{"crop_scale_min": 0.8, "targets": ["face colour"], "activation": "relu", "mlp_ratio": 4, "loss": "cross_entropy", "lr": 0.0014, "beta1": 0.8, "beta2": 0.999, "eps": 1e-08, "grad_clip": 0.5, "batch_size": 256, "warmup_steps": 1050, "weight_decay": 0.4}
Rows from block 3, named by matrix and row number. Rows with one number belong to one neuron. Each number is 128 + 24 x the weight over the matrix's rms, rounded and kept within 0 to 255. All counts start at 0.
# fc1: MLP up (model.blocks.3.mlp.fc1.weight, 384x96), inputs 0-95
# fc2: MLP down (model.blocks.3.mlp.fc2.weight, 96x384, transposed), outputs 0-95
fc1.325 [124 154  96 158 151 167 111  95 135 114 146 121 139 110 143 108 136 149 165 137 116 113 110 106 132 101  58 185 128 172 111 157 100 124 110 155 127 168 133 137 107 102 121 131 137  96 120 100  96 124  82 114  80 123 120 144 136 159 155 104 140 161 122 109 150 118  91 113 142  96 152  84 151 138 155 145 116 137 156 111 128 100 133 152 112 115  99 151 117 148 142 129 130 146 120 112]
fc1.326 [126 130 125 138 141 125 133 105 116 133 123 143 109 129 130 128 134 139 134 136 156 136 106 120 164 132 160  95 121 117 122  77 126 115 130 148 130 125 156 151 143 146 111 113 147 123  90 107  25 130 118 130 108 135  90 130 107 111 128 116 121 123 146 152 138 144 138 124 118 144  95  36 106 135 133 151 141 151 167 115  77 139 114 120 124 121 139 128 128 142 153 140 116   0 126 127]
fc1.327 [131 130 111  97 138 107 137 129 127 111 129 146 138 121 118 145 133 151 117 126 140 133 131 136 145 127 146 146 139 130 134 129 117 118 117 144 122 124 138 139 128 135 122 144 165 120 104 125 102 168 126 133 116 148 119 108  64 106 140 138 127 122 117 149 122 126 124 146 123 125 142  97 131 147 135 117 128 144 132 136  94 125 125 118 134 113 139 125 124 162 120 151 129  75 132 123]
fc1.328 [107  81 131  96 128 118 137 169 139 178 110 126 137 106 119 133 145 126 138 110 125 115 151 138 127 125 101 129 124 113 186 125 132  97 100  93  97 202 132 115 108 135 151 118  77 102 108 137  31 130 153 120 127 122 117 154  90 159 144  97 126 125 145 107 135 153 109 109 129 103 123 115 149 127 126 126 161 145 153 144 143 116 139 161 169 132 112 147 162 146 124 135 133  18 140 138]
fc1.329 [155 133 121 163 137 146 125 101 113 136 102 177 110 147 152 130 131 142 105 164 155 134  95 124 148 136 171 121 107  93 130  68 105 145 113 135 178 144 155 142 136 142 112 144 157 142  52  75  76 144 112 129 118 137 112  97 120 157 140 118 151 114 167 142 159 125 153 113 105 163 114  73  89 137 111 140 136 160 168 131 109 111 136 146 117 106 132 115  93 123 122 136 138  32 137 150]
fc1.330 [137 134 101 169 114 119 109 122 136 114 116 111 131 109 179 124 161 138 143 145 135 134 141 125 105 131 128 127 117  75 138 111 102 122 106 145 126 145 150 118 108 125 144 120 141 117  78 117  83 109 133 119  98 136 117  88  88 149 133 122 122 119 135  98 138 150 127 114 132 116 119  97 173 150 142 123 156 144 163 140  83 122 104 148 149 157 125 124 153  92 150 139 165 185 121 135]
fc1.331 [145 170 109 119 149 112 113 134  83 138 160 117 111 131 134 121 146 122  91 123 134 139  95 130 161 136 111 141 126 122 162 100 137 134 104 107 103 140 127 162 137 135 110 119 150 150  81 123  69 116 144 176 141 113 113 140  67 109 114  92 129 135 142 123 129  91 117 133 122 131 157  90 142 107 134  91 125 170 131 136 123 153 105 121 126 128 133 122 151 128 107 142 165  12 123 124]
fc1.332 [125 117 130 171 137 110 131 121 122 150 113 153 122 146 122 122 128 140 119 126 135 121 113 121 149 128 145 133 127  73 131 105 149 110 129 135 135 179 128 153 132 131 124 116 133 130  85 140  26 142 123 122 129 136 115 128 101 139 124 145 127 130 138 134 134 150 135 133 116 118 135 104 116 152 133 151 123 156 151 137 121 143 111 131 119 124 142 118 116 112 115 147 140   1 135 115]
fc1.333 [116 172 149 184 141 143 128  89 121 120 158 132 121  83 166  94 160 113 107 128 128 119 110 103 158 127 135 101 125 147 162 175 155 135 146  28 164  86 131 175 141 204 149 103 199 131  77 140  59 129 132 150 103 100 135 136  61 120 107 106 140 128 216 100  42  88 109  90 126 158 170 125 142 144 168  86 154  79 109 123 122 112 138 127 133 143 128 118 111 129  77 195  96 116 129 100]
fc1.334 [146  79  90 124 181 124 109 132 100 137 169 113 120 116 134 113 102 135 132 114 160 103 153 142 157 146 142 109 138 121 199 120 146 160 108  96 134 202 103 175  93 136 111 110 101 134  74 151  67 168 170  96 105  77 107 103 119 175 127 122  91 108 169 100 133 143 129 126 142 131 149  62 187  85 152 126 162 152 209 106  97 160 108 179 127 165 137 152 161 134  61 119 162 156 174 157]
fc1.335 [131 173 131 103  99  97 156 136 102 154 137 150 128 119 136 128 129  87 111 110 126 154 159 153 125 139 168 101 141 108 188 143 152 129 167 124  85 132  98 152 143 136 145 130 150 143  75 162  61 146 148 140 145 108 138 131  36 151  89 120 112 104 121 117 107 117 141  70 145 116 143 120 131 133 151  91 126 131 129 135 153 136 143 121  95 128 148 135 120 101 125  68 148  57 124 151]
fc1.336 [132 142  96 152 137 127 153 136 114 134 124 140 129 140  94 131 121 147 160 139 128 139 115 113 107 134 180 148  99 103 176  96 115 129 122 133 147 156 142 121 137 140 123 137  91 121 112 120  62 121 157 104 116 147  93 152 130 168 116 121 110 117 161 142 118 176 120 126 132 130  91  95 120 145 111 184 144 142 174 162 109 115 101 131 131 111 134 135  99 147 153 166 124  32 128 131]
fc1.337 [134 118 153 102 139 125 135 129 126 129 137 150 129 145 152 125 177 128 132 145 178 107 141 124 171 128 128 128 129  79 148 121 109 141 126 140 146 143 131 118 139 139 129 144 141 119  97 117  83 150 176 160 131 113  91 128   0 140 127 116 145 160  97 132 103 106 154  72 138 130 117 119 134 139 134 118 138 149 147 110 153 128 147 115 122 110 131 139 153  72 131 131 123  50 129 104]
fc1.338 [128 164 114 168 148 140 145 116 140 131 128 178 118 158 130 137 119 113 144 143 150 135  80 115 167 135 119 124 123  93 121  61 122 152 128 146 137 148 150 153 132 134 119 121 173 140 129  96  44 127  98 143 114 134  77 106  77 120 136  87 120 145 157 120 148 112 142 121 118 126  99  60 103 128 150 140 124 185 156  92  94 133 130 138 110 120 126 115 138 104 120 138 147  11 123 119]
fc1.339 [131 116 134 106 128 103 107  66 126 134 133 141 156 110 110 121 150 100 156 139 136 115  52 114 159 111 101 112 161 136  76 105 178 137 124 121 110  84 118 137 128 107 106  81 174 119 172  81  67 162 112 160  95 140  79 122  94  94 150 135 107 148 121 158 115 104 123 188 109 139 113 139  92 106 141 102 139 119 102 151  85 142 136  53 115 113 168  81 102  68 129 129 157  99 123 152]
fc1.340 [129 118 132 124 146  87 120 126 138 147 109 117 121 120  83 146 142 143  96 132 121 106 130  82 162 131 122 131 132  64 162 133 145 112 102 137 123 139 113 149 140 131 120 147 127 141  90 135   1 111 126 132 112 111 112 122  81 136 109 114 151 154 161 155 106 138 124 126 140 155 132  73 100 113 119 118 159 159 153 114 163 126 129 126 129  86 123 128 117 117 122 152 111   0 140 143]
fc1.341 [128 127 130 131 129 126 127 129 126 128 128 128 127 130 104 127 128 130 129 129 128 126 135 127 138 127 147 132 128 120 118 130 128 127 128 127 126 114 121 132 126 129 122 127 135 126 103 130 113 128 134 131 126 128 128 126 123 126 129 136 131 132 127 123 127 126 126 127 129 128 127 107 123 126 130 130 129 138 145 122 130 129 129 127 129 128 133 131 129 132 134 129 133  85 130 128]
fc1.342 [124 119 116 141 121 107 145 132 124 125 120 143 137 156 126 133 120 132 151 135 127 127 115 121 137 129 151 142 125  97 145  77 135 131 125 130 132 156 130 128 130 133 144 141 123 120  88 128  72 138 142 116 128 150  95 135 127 145 134 134 121 132 156 160 141 149 129 143 129 112 114  64 123 127 130 145 142 135 188 145  98 122 122 132 129 131 135 125 131 146 131 150 126  47 129 134]
fc1.343 [132 120 120 137 161 131 123 128 146 113 155 132 112 136 142 139 125 119 169 128 150 102 153 121 143 132 140 136 122 155 139 129 148 154 136 123 145 169 142 140 130 146 131 144 128 118 114 132  69 120 132 112 108 132 117 101  96 110 136 171 143 131 158 116 115 142 125 143 132 106 160  83 139 137 120 134 137 157 182 120 102 132 140 133 137 101 134 139 132 167  95 137  89 198 161 140]
fc1.344 [121 132 116 144 105 140 123 146 125 152 114 128 134 111 109 123 151 146 117 145 101 130 150 141 136 126 128 114 123  87 131 103 132 132 114 129 125 162 123 131 107 129 134 129 123 111  80 119  59 122 137 135 127 127 113 142  97 156 140 138 126 130 162 149 147 186 101 126 131 122 154 111 139 127 131 126 131 157 128 117 150 124  94 124 139 131 117 148 113 152 140 136 141   0 124 125]
fc1.345 [134 171 126 157 115  99 143 161 115 152 133  97 139 127 126 130 120 111 126 131  92 118 103 132 123 120 137 121 122  78 164 130 154 134 132  98 108 124  99 162 130 149 148 133 161 119 102 163  81 106 111 183 121 122 136 137  96 177 112  95 136 116 212 185 136 100  99  89 134 133 113 157 131 100 123  82 134 156 116 144 168 125 126 123 106 102 108 132 112 137 118 103 138  86 132 138]
fc1.346 [120  94 134 140  98 132 111 137 126 144 131 117 145 124 127  96 119 125 163 111 128 115 151 151 106 122  98 135 144  88 108 142 121 116 126 119 128 166 133 118 113 106 127 128 144 145  80 128  84 121 114 178 154 126 151 120  84 149 150 117 129 126 140 151 140 127 104 151 123 126 159 148 138 168 109 113 103 124 127 136 136 113  96 121 123 137 128 128  97 118 112 113 164   0 107 133]
fc1.347 [118 111 134 152 147 123 133 123 122 152 130 149 111 120 133 134 138 132 117 131 131 133 114 119 154 124 137 108 142 124 151 104 105  98 112 155 144 138 128 134 133 135 121 120 136 129  84 138  29 136 139 123 104 129 101 133  92 142 135 102 126 124 136 127 129 150 132 113 118 136 112  79 123 132 134 151 134 175 171 113 113 144 106 133 124 117 121 122 147 145 126 154 123   0 138 117]
fc1.348 [111 101 129 137 127 115 135 121 135 129 109 123 126 164  95 133 138 129 121 156 121 129 128 104 163 119 146 145 126  42 168  96 136 107 131 124 122 151 150 128 134 129 138 142 130 102 111 132  23 122 125 119 101 131 103 111 100 118 130 132 140 133 144 156 131 144 135 133 159 114 121  36 114 142 127 136 138 168 173 131 110 128 111 133 131 101 159 140 118 119 180 148 132   0 141 120]
fc1.349 [136 126 135 146 136 138 118 126 128 131 131 126 125 134 148 125 136 132 148 114 127 133 128 122 106 132 136 124 143 111 122  93 137 128 132 138 126 105 124 130 117 123 127 121 113 140 122 122  77 114 132 138 143 132 105 140 129 119 133 135 125 143 115 125 119 141 137 115 125 128 130 119 130 128 130 145 122 118 123 119 120 129 123 136 129 134 124 126 129 128 144 134 158 230 115 127]
fc1.350 [110 119 122 142 131 110 104  94 137 146 107 125 113 116  93 122 134 126 118 135 128 121 104 100 140 133 154 154 116  83 152 114 137 117 126 132 157 150 126 143 127 122 132 133 131 100  85 116   0  96 112 102 129 135  93 132 114 130 121  97 123 134 148 149 127 151 118 116 122 118 134  60  97 127 169 102 148 126 158 126 143 118 117 137 121 138 117 124 142 132 152 138 122   0 139 123]
fc1.351 [130 129 121 160 107 120 134 131 127 127 129 126 131 137 149 140 133 126 137 130 135 131 131 133 115 128 147 102 134 101 127 116 128 123 132 128 128 155 140 121 124 121 142 130 131 131 108 133  65 129 140 120 119 129 111 130 122 129 127 131 125 132 132 135 129 150 133 119 128 127 115 111 148 128 135 123 126 145 144 129  98 116 131 126 130 132 130 129 135 118 149 136 121 163 118 131]
fc1.352 [128 132 111 131 102 128 126 116 124 183 133 119 107 135 143 162 124 112 123 137 121 146  90 129 143 135 166 106 127 144 159 103 124 129 137 139 120 134 154 146 132 131 113 169 128 128  73 129  33 127 122 127 114 127 113 143 140 140 131  72 165 126 163 146 151 146 119 120 137 145  85  93  88 123 112 125 131 148 150 132 124 115 133 133 128 109 105 142 152 165 145 125 116  23 132 121]
fc1.353 [124  84 124 121 137 114 148 147 129 116 132 105 135 117 193 128 144  97 165 133 137 140 159 138  93 127 173 138 149 108 105 126 116 114 122 117 133 143 154 108 109 110 160 126 141 102 114 145  77 123 116 102 102 133 123 114 104 153 163 160 133 109 146 138 139 132 118 120 133 117 144  82 190 113 121 114 151 112 161 115  80 142 143 163 123 141 143 126 136 124 129 136 141 191 140 151]
fc1.354 [166 107 157 129  99 126  87 116 132 143 120 161 124 137 118  89 139 122 161 109 138 153 180 146  61 133 168 100  99  97 169  91 115 109 133 161 158 164 137 107 143 126 152 131 147 116  99 136  56 168 168 101 127 104  80 121  85 139 105 182 106  89 155 170 163 186 155 119 134 109 139  85 145 138 105 154 130  99 186 152 118  87 152 140 118 132 157 144 120  62  76 113 123 184 110 147]
fc1.355 [133 133 124 110 156  75 143 128 129 129 127 152 130 135  94 149 130 133 135 130 133 138 134 134 135 126 140 120 119 122 143 116 129 123 140 123 122 105 121 148 119 130 120 130 168 122 125 142 113 140 128 132 125 133 114 112  73 117 125 133 124 125 124 139 123 125 128 138 116 123 118  98 124 129 133 139 127 144 149 130 118 139 144 120 127 117 123 118 113 150 128 155 113  89 121 119]
fc1.356 [126 149 108 160 129 128 128 128 125 127 136 137 128 135 176 125 133 123 135 108 129  96 124 132 113 125 107 129 134 133 167 102 155 148 138 138 106 134 117 140 139 126 130 117 123 127 120 134  84 150 167 151 130 126 113 132 124 135 108 162 118 139 138 131 102 151 130 112 137 159 118 123 152 139 122 131 134 132 121 149 109 123 128 124 128 159 123 133 154 134 132 135 120 207 145 128]
fc1.357 [125 187 120 187 139 119 103 119 128 121 123 149 119 141 182 125 126 109 134 108 125 106 126 118 136 137 107 107 125 134 123 100 142 118 126 136 113 124 160 148 132 141 160 131 116 139  92 114  80 130 117 103 134 166 103 146 118 111 128 136 122 125 124 123 138 137 133 127 113 122 141 105 132 127 144 136 121 140 128 147 110 123 124 110 118 140 120 123 121 110 142 146 131 202 119 123]
fc1.358 [125  69 160 103 144 144 145 143 168 128 144 102 109 125 152 122 107 124 146 135 134 126 119 120 159 117 148 180 121 101 129 154 135  83 150 137 115 147  94 104 105 110  97 110  74  89  70 161  69 112 155 153 103 119 117 168  83 100 142  94 134 134  39 107 102 131 140  98 131 114  88 109 132 131 138 135  90 113 155 101 130 137 167 131 164 110 126 128 180  96 166 114 117  99  96 132]
fc1.359 [120 119 107 165 136 142 144 129 125 129 118 118 134 125 126 140 177 139 147 139 133 152  91 147 123 116 165 103 142 118 125 128 111 146 127 147 133 172 143 133 125 127 114 122 142 133 101 124  57 139  98 122 112 112 117 150 165 122 127  96 136 112 142 148 140 158 165 132 125 124  96 131  94 135 124 124 136 135 108 147 101 120 134 134 113 126  92 130 132 125 159 123 135  36 135 151]
fc1.360 [113  99 122 154 117 113 128 135 120 116 111  96 130 110 171 133 164 102 135 125 140 140 139 120 158 110 156 149 143  73 111 121 147 126 128 128 110 138 119 119 140 143 132 112  99 174  61 125  66 117 155 176 128  90 123 131  67 142 130 108 138 156 130 175 119 113 129  98 136 124 133  67 150 108 138 126 139 113 166 153 137 126 159 126 112 126 131 124 159 120 119 132 150  54 129 154]
fc2.325 [132 106 122 146 131 133 141 144 140 120 129 118 126 119 155 132 127 127 133 123 144 126 156 143 129 111 152 109 134 117 117 128 131 149 131 167 123 123 132 131 118 136 126 132 154 130 122 130 132 153 147 132 105 133 127 128 144 128 127 147 121 128 148 126 129 135 144 118 132 112 134 126 129 134 118  95 113 153 135 124 114 133 163 133 144 131 117 124 153 108 119 131  97 115 121 113]
fc2.326 [115 186 115 109 124 148 136 103 134  99 109 141 110 129 108 149 110 117 123 120  86 151  98 108 137 133 114  83 119 122 121 144 145 116 167 155 141 113 108  91 120 147 129 115 105 132 105 142 255 123 113 127 129  92 154 112 138 117 137  97 117 118 127 143 185 113 143 125 109 147 141 172 107 121 206 115 130 106  34 136 167 139 166 159 111 154 131 117 134 143 146 156  89   0 152 131]
fc2.327 [110 152 140 112 119 134 142 136 132 136 113 122 128 143 110 140 143 140 116 150 118 143 107 135 129 116 111 102 123 113 139 130 119 128 133 153 122 135 119 161 125 138 133 116 128 135 113 131 197 138 134 129  84 106 140 106 142 146 115 126 137 122 132 123 157 134 128 127 130 142 121 162 120 162 148  83 137 116  79 142 126 126 177 139 131 137 137 142 143 136 119 120  89  45 139 126]
fc2.328 [115 176 122  86 142 121 122 102 157 112 123 141 122 157 123 127 111 119 124 140  81 134  89 109 122 133 123  95 113 123 128 138 144 125 151 164 130  92 114 109 133 125 124 110 130 144 133 143 255 154  97 166 137  85 148  98 143 124 129  98 119 126 137 154 184 115 122 135 108 152 129 180  83 118 188 125 127 121  41 139 166 116 169 140 120 141 112 127 134 125 113 145  79   0 152 149]
fc2.329 [114 165 124 115 128 140 142  97 124  96 116 140 104 136 123 149 116 133 119 116 102 142 105 115 136 124 109  90 128 134 128 137 146 113 158 157 154 103 131  97 132 134 134 116 114 120 103 143 245 138 114 108 123  99 140 114 144 118 147 106 116 123 121 145 172 115 146 135 108 142 132 160 113 129 195 124 111 119  51 129 145 141 169 151 121 145 133  98 123 137 139 163  98  24 150 130]
fc2.330 [152 107 107 148 125 139 140 136 165 113 137 105 129 127 157 152 110 142 133 120 151 137 146 142 153  89 156  77 148 126 109 142 137 155 138 186 146 119 127 126 109 141 127 150 139 117 131 133 149 155 161 133  82 146 128 112 116 105 139 137 114 137 150 156 134 110 159 114 138 116 151 117 147  99 123 107 153 139 135 116 115 145 202 140 138 142  91 115 155 104  90 131  88  90 136 108]
fc2.331 [109 167 124 107 139 128 132 108 146 112 121 141 120 137 115 138 114 137 116 138  88 143 103 119 125 126 117  84 119 107 130 141 104 122 156 165 120 125 105 107 120 142 118 110 119 127 146 136 255 145 100 142 134  91 142 112 157 127 125  97 118 119 134 143 181 126 134 136 102 150 133 171 104 166 188 111 136 113  49 135 150 127 172 155 126 144 140 130 159 146 131 147  70   6 140 134]
fc2.332 [115 179 124 112 122 137 143 114 132 102 116 135 119 135 109 138 119 134 131 136 100 143 105 111 128 129 116  77 116 120 123 133 141 127 156 160 142 114 116 102 126 136 125 117 113 136 115 129 255 133 117 129 116  96 142 108 143 127 130 103 122 128 128 137 180 115 139 126 114 145 130 167 104 129 192 122 115 110  48 131 156 125 171 140 119 148 140 131 145 134 135 143  77   3 143 137]
fc2.333 [130 112 128 110 113 104 133 158 159 127 136 146 174 148 159 135 108 158 106 141 132 121 140 148 118  74 128  91 152 152 100 130 105 118 138 163  94 161 136 162 105 135 142 133 143  99 164 145 139 114 100 163  97 132 136 104 114 135 161 144 131 119 142 150 139 164 120 160 129 142 111 114 163 119 109  95 129 137 135 152 104 120 175 120 135 125 129 136 196 136 115 135 100  74 101 105]
fc2.334 [137 109 119 124 151 134 123 141 159 134 115 120 122 136 120 140 123 125 121 106 127 123 138 124 123  91 150 106 130 132 134 117 125 185 140 166 130 130 126 142 108 125 123 136 132 137 107 136 176 130 118 136 114 141 126 148 146 128 139 149 128 133 122 130 172 115 131 130 113 130 127 137 129 115 112 123 153 158 128 121 101 131 180 153 134 121 126 121 150 114 108 125  92 105 131 115]
fc2.335 [109 147 127 116 131 133 141 123 158 124 124 137 138 142 121 141 114 124 122 142 120 141  99 129 127 116 114  82 128 111 108 132 110 117 129 169  97 140 117 146 117 132 119 110 132 136 128 122 209 135 121 164  92 112 136 107 162 128 137 107 119 133 118 138 157 121 131 138 104 140 123 160 125 156 165  91 119 138  71 133 119 117 165 152 117 137 143 135 179 136 127 139  68  10 134 117]
fc2.336 [106 155 122 102 151 144 138 120 149 117 121 138 127 145 119 136 125 121 132 129 111 133 101 109 126 131 115  91 122 139 123 137 161 134 149 154 166 104 125 112 125 124 136 124  99 129 119 138 230 142 114 118 117  97 139 125 136 136 144 108 122 130 125 141 172 125 136 133 113 138 123 162  96 109 174 136 115 119  60 126 138 118 163 142 109 136 133 120  96 121 111 139  86  18 138 137]
fc2.337 [105 163 132 120 124 134 144 130 175 137 114 125 135 134 106 138 113 114 131 141 115 147  97 141 120 112 130  76 137 137 123 135 106 123 130 170 104 145 112 163 120 136 128 105 137 124 139 140 227 153 113 156  75  93 140  96 140 128 133  95 125 124 112 149 161 138 115 139 115 154 121 161 131 144 159  93 134 115  73 146 132 116 190 144 126 142 140 133 197 133 130 128  48   0 145 113]
fc2.338 [115 182 126 116 131 138 131 101 126 100 115 144 105 133 119 155 110 132 115 117  88 144 103 115 135 138 116  95 119 110 132 135 131 105 148 147 135 111 117  81 128 139 119 120 114 129 113 143 255 134 115 123 139  95 144 108 142 115 131 100 123 117 113 143 179 117 144 138 104 153 133 168 115 127 200  94 127 110  45 130 148 144 154 154 122 146 133 112 152 150 135 162  99  12 140 135]
fc2.339 [128 139 156  98 147 142 149 149 122 127 127 141 115 147 123 132 130 126 118 140 108 120 116 132 124 125 155 124 106 112 140 137 114 136 150 156 142 136 141 131 130 130 139 126 131 127 129 150 181 135  89 139 127  99 133 131 152 141 133 117 133 119 114 145 153 122 122 129 137 147 123 151 132 150 136  78  89 119  89 127 134 119 156 154 140 126 124 146 127 134 120 123 110  83 116 130]
fc2.340 [110 192 130  92 144 136 134 107 171 113 121 155 124 148 116 134  96 103 122 141  77 136  81 112 115 125 120  75 106 126 117 141 143 114 158 162 123 111 109 112 118 137 128  96 115 141 129 141 255 139 113 157 150  90 149 111 142 133 136  96 108 120 133 148 193 111 132 141  93 153 129 191  92 120 196 117 140 103  24 140 155 116 178 139 115 139 138 133 159 137 130 154  84   0 149 135]
fc2.341 [121 128 130 124 131 139 132 131 128 133 126 133 135 136 113 132 130 141 125 127 130 132 119 128 129 125 124 113 129 124 125 131 134 130 139 131 121 132 125 146 124 130 128 128 109 142 125 130 153 141 122 130 106 119 129 108 142 134 127 120 130 125 137 128 138 131 135 127 117 129 123 139 126 155 130 121 120 129 107 128 119 124 143 143 122 123 129 129 124 126 138 121 119  84 128 127]
fc2.342 [112 148 122 110 138 147 132 121 144 113 125 137 128 145 130 134 124 133 130 127 110 135 109 112 126 124 118 102 123 131 120 136 148 130 147 149 153 108 122 130 124 127 137 121  97 137 115 139 224 133 117 130 111  99 142 108 136 132 142 112 122 125 126 140 165 124 137 131 113 134 129 163 108 124 174 133 114 108  67 130 135 117 156 137 116 135 123 123 110 124 128 132  86  43 136 135]
fc2.343 [145 116 107 130 132 136 118 128 170 132 123  91 116 123 151 140 117 133 130 111 123 121 137 126 128  92 144  76 133 128 116 124 117 179 130 201 144 113 123 146 112 131 128 139 140 125 128 129 182 129 147 132  96 147 127 120 120 106 131 140 103 125 142 140 164 123 168 108 136 129 130 134 152 121 128 126 161 130 118 126 122 136 207 126 139 127 112 104 173 109 101 127  65  78 132 102]
fc2.344 [108 180 126  93 135 124 127  97 152 112 124 139 117 148 115 129 110 113 121 142  81 136  85 110 126 137 110  77 113 128 124 139 143 136 152 162 131 103 114 116 130 130 131 106 106 134 125 136 255 152 103 145 125  88 141 105 134 128 132  98 118 132 141 154 189 112 134 140 106 156 132 181  88 133 205 139 124 118  34 139 162 121 171 141 115 140 136 127 137 130 118 143  84   0 160 143]
fc2.345 [116 144 130 112 148 114 132 112 153 123 128 145 124 142 120 126 110 157 105 128 121 135 112 121 127 136 116 118 119 103 117 127 114 105 132 141 108 128 128 125 123 126 124 111 134 126 153 118 184 147 106 145 117 111 132 103 146 118 124 122 112 130 122 133 147 124 128 134 103 135 122 155 119 145 162 115 112 106  77 127 126 123 142 139 128 134 132 126 140 132 131 129  92  54 138 126]
fc2.346 [106 171 137 102 126 123 134 110 150 116 129 123 121 156 111 124 114 140 132 154  85 131 101 111 127 121 123  74  97 115 136 126 121 128 154 178 128 114 116 133 134 133 116 115 125 133 156 135 255 141  80 161 113  79 135  87 141 143 124 110 131 126 132 150 193 124 137 132 121 153 121 174  88 157 172 140 123 114  49 137 152 118 189 141 126 138 135 145 161 131 144 132  57   0 142 156]
fc2.347 [114 169 121 111 134 130 135 113 137 103 117 129 119 140 116 136 112 123 135 133  95 141 102 105 138 127 119  82 113 119 122 135 139 121 147 156 144 118 112 114 123 138 122 120 112 133 113 133 255 132 116 135 118 100 145 116 145 124 129 102 121 126 136 144 184 119 133 123 117 141 140 162 102 133 195 116 127 108  57 137 153 128 167 150 112 145 133 130 127 137 127 142  85   9 143 134]
fc2.348 [118 183 113 108 134 149 129 113 140 104 106 149 135 136 126 144 106 100 135 124  85 142 100 105 129 140 121  87 112 120 117 141 155 132 162 153 134 108 113  97 119 139 129 114 102 146 109 141 255 129 115 146 138  95 150 112 148 122 140 117 119 121 122 153 186 110 135 132 100 149 138 184  97 130 190 124 126 108  31 135 160 128 159 144 113 154 138 122 132 142 123 155  96   0 144 134]
fc2.349 [131 100 112 148 125 129 125 147 169 129 105  95 123 110 146 157 117 156 120 106 148 135 147 151 148  94 149  58 134 137 128 137 115 168 137 205 140 138 132 161 105 161 132 154 129 114 105 137 166 154 162 103  78 136 138 134 138  98 137 133 109 119 153 137 140 122 179 111 131 118 133 124 159 134 113 107 149 121 129 120 111 147 222 151 146 134 120 116 162  90  85 118  56  69 129  90]
fc2.350 [109 178 121  97 132 146 134 110 150  97 116 146 129 142 123 146 111 111 128 129  91 141  99 109 125 127 117  80 118 125 121 139 145 127 168 161 138 101 113 100 121 134 133 110 106 139 112 145 255 131 104 153 123 100 148 113 139 128 144 110 117 125 140 146 184 114 137 130 106 146 130 176  99 127 192 132 126  94  34 129 149 126 167 138 114 143 129 121 156 135 130 152  81   1 139 135]
fc2.351 [127 117 116 148 123 132 126 134 147 128 125 120 121 119 137 141 120 154 120 111 141 132 140 141 140 117 135  92 137 131 121 134 130 148 127 164 145 122 128 133 112 140 121 137 134 123 119 132 144 147 150 109 101 134 130 131 130 116 128 133 115 131 142 134 136 125 151 126 121 123 130 119 136 119 119 113 145 151 129 114 117 135 173 137 129 131 115 120 148 114  90 125  95  93 131 109]
fc2.352 [102 163 119 104 157 147 142 104 116 106 123 138 116 137 120 140 111 126 126 122 101 145 106 114 134 134  98  79 129 127 109 142 149 126 153 170 141 105 116  91 121 138 131 108 113 122 116 141 250 149  96 135 126  91 146 127 148 123 141 101 107 127 132 138 174 125 144 130 117 136 131 168 109 114 202 136 117 105  46 127 153 141 177 155 112 145 127 114 117 125 131 146  82  22 141 131]
fc2.353 [140 118 111 120 115 130 118 126 174 150 138  99 132 134 161 137 113 139 129 127 129 134 127 122 128  91 131  82 142 132 111 120 115 165 123 193 148 121 121 142 117 130 117 127 133 137 129 123 173 175 162 141  87 142 129 112 124 114 124 140 114 142 137 137 165 120 155 111 134 128 133 139 144 109 126 127 152 152 121 125 117 129 206 143 141 122 106 118 170 105  94 123  74  79 128 116]
fc2.354 [142 127  96 143 149 180 141 130 171 132 134 127 120 140 101 150 104 102 128 120 143 133 118 118 144  91 134  75 146 144  98 123 144 167 133 190 131 121 109 118 112 125 108 120 131 138 112 128 176 138 142 138 104 145 123 124 116 110 129 141  99 160 118 130 160 105 150 122 110 116 135 121 140  90 141 104 160 140 123 112 126 150 204 136 134 137  84 111 156 110  93 141  91  66 125 119]
fc2.355 [112 136 140 124 116 123 134 133 142 130 122 128 134 140 116 136 135 134 121 134 129 136 112 135 129 117 128 104 136 123 129 135 125 115 138 138 120 133 122 149 126 131 133 127 117 130 116 138 180 137 135 125 107 114 140 117 134 141 129 115 131 128 119 127 154 142 124 131 123 138 121 145 128 155 146  88 121 114  93 137 121 117 156 148 129 125 129 133 151 132 120 124 113  63 131 128]
fc2.356 [135  88 114 147 121 130 130 141 164 134 105 104 114 108 146 167 118 145 112  97 146 137 147 158 149 102 161  83 145 138 129 135 114 167 137 199 143 127 132 154 101 150 125 158 122 120 103 150 165 155 160  97  81 133 136 134 134 101 139 128 115 121 164 132 132 125 167 122 132 113 136 123 157 139 106 109 145 124 126 120 111 153 201 145 144 129 122 107 155  98  92 121  68  72 131  86]
fc2.357 [142 106 117 138 139 139 124 144 160 136 122 100 131 119 160 160 113 154 121 106 137 129 144 145 134  92 152  71 132 140 132 131 121 176 131 198 131 131 127 157 109 146 127 149 130 118 124 137 167 159 157 106  86 135 134 120 123 103 138 133 115 123 142 149 138 123 165 119 141 131 127 125 150 137 108 122 140 145 124 121 113 138 207 114 142 126 123 115 146 107  92 122  71  82 127  98]
fc2.358 [114 140 119 117 123 144 136 127 130 121 110 141 142 128 102 146 136 104 119 121 121 148 119 138 135 133 126 130 131 112 117 140 117 128 131 129 118 135 112 118 109 140 121 131 122 148 100 131 184 106 104 135 116 112 141 126 167 124 120 114 134 113 135 132 143 125 120 126 108 132 138 155 130 134 149  68 127 142  89 129 128 129 138 148 118 140 142 130 149 126 122 124 123  75 141 117]
fc2.359 [111 156 122 110 153 151 144 106 109  99 124 128 111 146 125 134 117 141 128 122 106 130 113  98 134 133 110  93 118 126 114 136 160 137 167 159 147  93 134 112 130 127 141 119 101 127 112 140 230 138 102 120 113 102 141 108 137 134 142 113 119 136 138 131 172 120 146 131 130 127 129 160  99 120 184 148  99 102  65 119 144 129 166 148 115 137 119 117 103 118 141 139  88  29 131 143]
fc2.360 [118 186 120 117 116 136 132 116 151 119 115 133 121 130 123 136 102 114 118 126  91 140 111 128 120 133 120  97 113 104 117 138 108 122 138 168 120 131 106 118 119 142 120  96 136 148 146 131 244 142 121 161 113  97 144  93 165 121 123 109 115 114 138 139 168 120 123 130 104 148 132 181 107 143 186 100 108 121  47 140 153 124 163 150 121 152 150 134 150 144 140 142  74  22 149 123]